From a checkpoint of a small image captioner: encoder arch coatnet, 6.4 epochs.
Rows from block 3 of the text decoder of a small image captioner, named by matrix and row number. Rows with one number belong to one neuron. Each number is 128 + 24 x the weight over its row's rms, rounded and kept within 0 to 255. All counts start at 0. Numbers have three digits each. After the name is the row's rms in percent of the matrix's.
After each neuron's rows are labels from the 100 texts, of 14848, where the neuron reaches its highest value: "fires on" is the input token at the peak. Only what is clearly more common there than usual is listed. The data: small renderings of single solids in any pose.
# fc1: MLP up (decoder.blocks.3.mlp.fc1.weight, 512x128), inputs 64-127
# fc2: MLP down (decoder.blocks.3.mlp.fc2.weight, 128x512, transposed), outputs 64-127

fc1.472 110:110155195079118110126115111145140137121080102119114103129166117137131104129146147136112123109147177166125149110125151114124140101153191132152093128122110140103112094123106147198158132104146099
fc2.472 126:128130100179146117169100108097111130095166130167132145123115113097105146137135114134092119144150112080156097130136104144106105109112131108145144112128132145146130172135088126065089143166168168
fires on: "pink"; "red"; "purple"; "brown"

fc1.339 070:148113133113126137145121142144172102122136160122088117112145080139127156143136124120072137124153163108025156156160152136108128124080150137131153127132110099126129109099188138137132124128128128
fc2.339 071:137162130116116132103111109111098120181129133171133150106146139110109164088100126145136122146087133136177122129114136117116137121109128155162123086136114138107122149140132151101144141124148139
fires on: "blue"; "red"; "black"; "brown"

fc1.22 115:147153130133131118094153177137115108072112147125139131157122110132118144103106127114065150114132107125094119068162136117155117133107150073087124145181132166096143132126123115140132129129132171
fc2.22 109:114118082148112157146133145128152107121120107139130122122119184156135068144147153166126112121113148114110125160167140141103123143107147129095108116121131139114118114167107116113180099127140112
fires on: "pink"; "white"; "orange"; "black"

fc1.483 119:134108116142103133130145151141096161149117143139126104089113136140107136161108128100153137131129154136103113112161129189104107103108137094111137110137157153141099117144155124158094181098125151
fc2.483 112:148103127127176147126105135096111074147081120183152088094154145092077129105133109140125121147195161096161131120139120106128117096121105147096137142094123165148130116153154119124100160143120131
fires on: "metallic"; "glossy"; "matte"

fc1.457 097:105123121160129141115129111134098132125140083127127133166101105109125130139101165128120139179138086113114087129145119127102151170106150176106136121098126098121142121122162118095086143161140153
fc2.457 107:147141129145129110134129125129162144116113143104105094097143103102102114084110091114152115089116164131155156129153139104153147093124129081133118155155106157132100123152110130170147120125108092
fires on: "plain"; "glossy"

fc1.365 074:118106129148117102139132070158114123105151130133107101147107122154096136147133095093160121140143105147158157126150084157142130127136124110101107154146118142135097161128142124117119160149108119
fc2.365 088:094084120124150098129147166161085134100107124129147147128150135130111123141148153101125154100149110116157122112138144116154115120132150146116110151128098095079160092136095116153136106139128199
fires on: "metallic"; "glossy"

fc1.197 090:139128085167124110135139160087170153118110156116172159095136133108091133148082109130132124137134122131133162137140169159142143129111122129120135129150107123139084107119135106098127175098113144
fc2.197 091:121146156169171185102098100119116108109131110096131101109103107095118137134147126100149116139143160098131096114117100108119139105099155111145160122100128135175138126155150152119091107169135155
fires on: "grey"; "yellow"; "white"; "pink"

fc1.425 101:112113134114167125133081158176105111110158091097103086144134140135083113128111094117095127168145108121187118131132111099162092159171123116157124122121108089140117137140123131137146102095182100
fc2.425 105:133146154116128153161155136100109121112078119168119131118129142148064095144121114125101083169108152128146125115102124148081115096163120141130180125179122155071121136103124118120154111153130151
fires on: "brown"; "green"; "teal"; "yellow"

fc1.146 109:119160126085101130127128120147133126103089162140123113169179126127105099107116110125168129163092130150095135154098166138118169110100131121129137128124150118121079116093122080127166134096100123
fc2.146 091:123115109117156125135081119102124129142132148084137143083122143100137167112185155122134124089132124079100140134185112145138114142150137100145128114135104133149157100097126138150130169131147125
fires on: "grey"; "yellow"; "white"; "red"

fc1.225 099:127094108081117093149107140122151137099128139155115144130157172117133114116114131141144148140173170121118120138154187108075178134109179144131131158159118127158136106130081101134182090119123122
fc2.225 095:080154143175121152165147158118120137130115109110119135150149151148142128124143120127104104109100162114132140130141103165148143142164098096082100160129103132127129180119137184148085126123136119
fires on: "matte"; "glossy"; "metallic"

fc1.176 130:139136083152100129148133105109132153154131169051144111128136083118100158134107167085138142142141126166161120106089166105158109089096085125117152109111114138138096137144122117120152137113134117
fc2.176 116:073114175144157086098133149134105115118123144123144100136130106174152095156132122101142094115116124153155121099146105124114095172104138147129121174156101131130147145113106127155114139164154161
fires on: "metallic"; "brown"

fc1.155 096:134146104094156154089139130115120134153113108108134125106132115157132112113087116163093153136088089105129121126145152120108130087136058142177105100158118099145131116136120172162115137113132111
fc2.155 101:092091129152124138124118104110151160116143171126123185140148142129121179117126139115159117124101135101117148145087111132173130181092130102071153095091082149094123122131111117141126088152098150
fires on: "plain"; "striped"

fc1.173 124:145157106148126145085085084081139160080121140119157084108094115138167127135145157131115150115144107145134086168121142132105093067148164121121149134151124127109112102152091154162168156132129111
fc2.173 127:143141146101132116085161126144149167137142099119075173142136105150150142127124138123145121136125116159140115134177130148088149146179151122111152107130091152106109080126110092165116089117125123
fires on: "blue"; "yellow"; "brown"; "orange"

fc1.160 132:109101122163140146106153161125147127124106087108128179104128135148113159116158130162130167149119113139145171108113126147119112124141101112152113149070121130137128131129106084146185155123132129
fc2.160 128:107148118141116126135171171157140112148105104144164128147141107151137145115134144185140136155116142120124162129130087131121101132130101127172091124127108135136123123136113106110163158127082138
fires on: "hexagonal"

fc1.231 107:152177121100131130109154174178118124151124142146132095102122134145149158110141095162154137103149115144129149138136139129136094170124188127134131150131115120131106120089191128171113147123122122
fc2.231 111:085129133109117112127154143152142184105170190117110149099140111126103114129136153152099071148112136094135163149117116144157155131142105119111119168148082130118131092099096131172131122131141140
fires on: "blue"; "brown"; "black"; "grey"

fc1.42 095:106146158070142114140124110105151120147123124105146125163114092106113114091090114156109134164177167129130130112127129090122108121154116109116122111124153182127138107123144116098114119100175118
fc2.42 102:160139109148100181136105106110140108086128102134152100094150131116132105159154156133116148101082095172083144099126158133128144136108082108162107136139152099141137110095137134090179136144064125
fires on: "hexagonal"

fc1.224 115:157132091142097162154089138141140133154140114135130112117122130091122122138115120116113134117139182123103169151166125130117101122084110133093106141150080115141125133102147114100131142150127154
fc2.224 111:105145154131167128117139127073174116140122095143127120110154117129117119133097101118197151130138091151170110121165125099175075114136149141118137110113137126149126144080126136107141126158141080
fires on: "blue"; "black"; "teal"; "orange"

fc1.128 101:085105111168117158106159124121116142151144128136142134139110149171103139155128163088139132141170099165154113112133155153100098161140106129123163151101122147131161097135143109137105093150126126
fc2.128 116:135154147082129107135134093105132127098153140106095111110153087075118142101120096162079177100123162123128147135118099098150175112148137124142127153142173111116118139122107136110138146120132139
fires on: "plain"; "red"; "teal"

fc1.7 112:090155121137106108151106163127133160137131111124148120126145132136090116124127127146126127131117116144131141115116104103151065127132144118097131119149157154135122177082134150109096074145181123
fc2.7 123:135110107124149123130134111122113103105113131130175090175115156155176158102158105154136105111113127134140107113100156131145152120109142162095119150132110127103122132120107090123175163178093104
fires on: "brown"; "blue"; "pink"; "red"

fc1.446 137:146129123166141144098161155128136132064149124099126131109098147146074116117126107087147140112122117129145107103081102142157099135072065135098130135151137158154126135114099147143122140163138109
fc2.446 139:156127105120136116111102133088145130135108131144165094081103108124112115140161140139074143162173136115138147091125165136135168105148170151157091162074131136120111165118169167113091130124144106
fires on: "red"; "yellow"; "brown"; "blue"

fc1.271 125:100150123113085069160139113158137154097126119101125166121102138129121101130081139161119150197108128103076150134110181108165091121129121124136145149145110134131087115105107142149119108133137142
fc2.271 120:153112135158143096084092119124111145156093172160157128113085132104151123113108136101118109117137142153141159109132143137077116123161175150110166099115158152093112159107173155115139140127112116
fires on: "metallic"; "glossy"; "matte"

fc1.251 118:104103131106116110113145127114166119094110119128133085152111134157155128094117188162137126164149081095128083139115145161093132124129098110089113118169132152145118106169138101097120154122119150
fc2.251 098:110151089111139166093085135127145123132099094173092113153128152139107136105156102151123138144161123146131139132129089091144109131132141081159099071126104135135097146140170131138115129123152081
fires on: "plain"

fc1.221 088:111125117145133113085105153103094137136132112112141150126103145141106149163098113139166143148140101106115105183150152092124176117093107153160126157102138113174081141118153148161147112124127124
fc2.221 090:143111116135142168111125140143130094085121154173102184109153140149160078121124096096079140118131143136118099084118088160143105123107120142101142085149132108110147118115119131094096166141130159
fires on: "red"; "pink"; "black"; "purple"

fc1.272 079:151143126149097148161155135145147128166137164130128099163140112172153147109154120147142101115161149125121162114149136105151124124129185087078131109137103133156111143080094061161128124095126141
fc2.272 084:139136114132163112138108113129129111080125113142134172128136137096081142120141090112134113131109127095102093174158154148082140146130085110171068129120117141123118084129140174118133099139118136
fires on: "brown"; "black"; "yellow"; "orange"

fc1.500 119:140071156122131156118127107138124163139151158071166120138166159124116115128153137101103177105121128140118124114171112080123157141118099135146139130134111139102150134107114108165146088109186103
fc2.500 121:159115150155145123114147176103123146139129137161140123162120114154125149100144162146115104155126151119160146110111118144148131133125145131126125104132139114127129128123191169100095129135112129
fires on: "red"; "yellow"; "orange"; "brown"

fc1.473 122:119126102141113185124139151153120102099153159117180107086105117127099134144164127156155155112168136163119072090102102113157102128084120112098152142100113137168125163113128123168129122097157109
fc2.473 125:099141096137118114149081113075130130129124120154132104142183126117155101147138155122084150141106125095147112137107127127148150119132157117119141160121124135113170122143107119109126158125090174
fires on: "brown"; "grey"; "pink"; "blue"

fc1.4 108:114103124161133110152126134183112133107136126113092137062084122132169118078116129139125127176075102101145136169118151174131077135120108119164089128120157138166129131106119109148131122127104153
fc2.4 110:133152126115105162109120139092133154125151112111140073167135123137071119178126131147118146100196151160137122094120128067141193124141120154117140159121085130121133115139154173135142120116172090
fires on: "grey"; "orange"

fc1.19 083:148156086117122109111116109138125085079131111130091118125156146153142106105144134078156162108114160165139151130172163148144098086120150161123107130107120130139114169155112128153120124137109194
fc2.19 086:157109129149122100144122175128154057141112128157155140102121146082123151127156130148139080095076120140102175163098134136126136099114110134150143145153121130168165090110145136140163128113077135
fires on: "red"; "pink"; "brown"; "black"

fc1.274 106:101151156156140125148155108087147131113141169142126084136104119149134128110104099142146168148103055100144077167123111141109131096112140092106125122170134137147106108157136117098155117147095143
fc2.274 106:156130116120081093114078155162133132124139092088104154164110132115155151118156136122130082121154171098115155101126127104117142117128095153146133080107107154102154142122111167165104111130162164
fires on: "grey"; "yellow"; "black"; "orange"

fc1.72 095:122103149159112126111149117102155111121114090102086122174121121140134165097105118119134156133138154100157117157136148137143142133138172104110113136167131130147063189145133113134117148128120102
fc2.72 102:156140117098133103120162120135146147110138108126111073104144153113139115105191117134105113131144111128111085086147095117123116097122148108092099125113157119122100089127115111109140148183088177
fires on: "grey"; "black"; "brown"; "pink"

fc1.498 120:138137101054131131132118141136126158127144106124132127061093124101134139133149094119121185119126119164146124147149131168112118167126141144176160117173106106136125102114124168117137169116137126
fc2.498 094:102147095116111155097081151097130073129101154161107091152106108135123125141127115160153128137128143135081128170125109099141107080133102122123089132099128184158174098133119135156152125148119094
fires on: "plain"; "red"; "teal"; "brown"

fc1.71 103:106154153131136091137131113106175115147143112155124121133140157115093158134102141151157138149127144138119148114086139141101162152138103103154167132135101146100100113096172125113121127111135115
fc2.71 097:115121150188129091092146116123140106188141141110145117155112100135125095115124144146100106119088095149118106121099152154140102128088136084140159131130172166102133124137101156186107133121160146
fires on: "red"; "brown"; "green"; "purple"

fc1.495 100:124127144103120132110209190147091128130119129130065117120117144128130148115101141115141140116155144144151129119129150081113115177106153079124149115129129089133122163156115117161123129099089129
fc2.495 104:109161138146155146107079104139136132128137151122137165116116105153150109166147120143154118058141138166094096140106128155152120085134086151116125137149097105167148139109138108117118110116133162
fires on: "pink"; "black"; "grey"; "green"

fc1.212 097:123157103118143110082183138156172140109127134118119145132144166131167120103126151158141160121126101156171154103173148131132110124149121110075087135136133109096111153139100106134144123145085126
fc2.212 088:147129109147148147131147124114107094141122136133150123142098098124133100151170149105099108090091128113114134162050132118151113132073106163150105137132128152135128136140113105116129148102138129
fires on: "pink"; "brown"; "orange"; "white"

fc1.352 107:134159126138128153116150139159138161154099111121094101146130125138146108153102114136099131169136097140123104164123108115131089130122117122105158123157163151137128159130161154221090141127147174
fc2.352 113:159084171160179130128107102107172146141142113122150154105152138124142189093114107138094137124119144156123153110150164145125154122134140113126084119141128097130119131095120091081152112092132081
fires on: "red"; "blue"; "purple"; "orange"

fc1.162 088:157107122136099149132143129114144091096120120125147137122108091134153153169136080114107132092076149140093151133140143127111125055167094100143138155141131150130118118130138091156146145133120134
fc2.162 102:126161119138146132099136109120108126144106148166132126117127124125121150095098106129140153115177146108136127126112109161151162120141105128104123134150122114097125131130133122136140143155137123
fires on: "metallic"; "red"; "glossy"; "teal"

fc1.44 070:142150130148131099105136176119112144103157099165116143124133126126157153117120084143124181107147136122140184112150096078113117109133097115093140139113106105130077144113184136197136129133103141
fc2.44 077:088129110152105155148117128135125116166103130094138139139153107131085105120105166132119127148136132112112100152101115150157140157128130098150065139122167160128166082165092120059106152115173127
fires on: "pink"; "brown"; "yellow"; "black"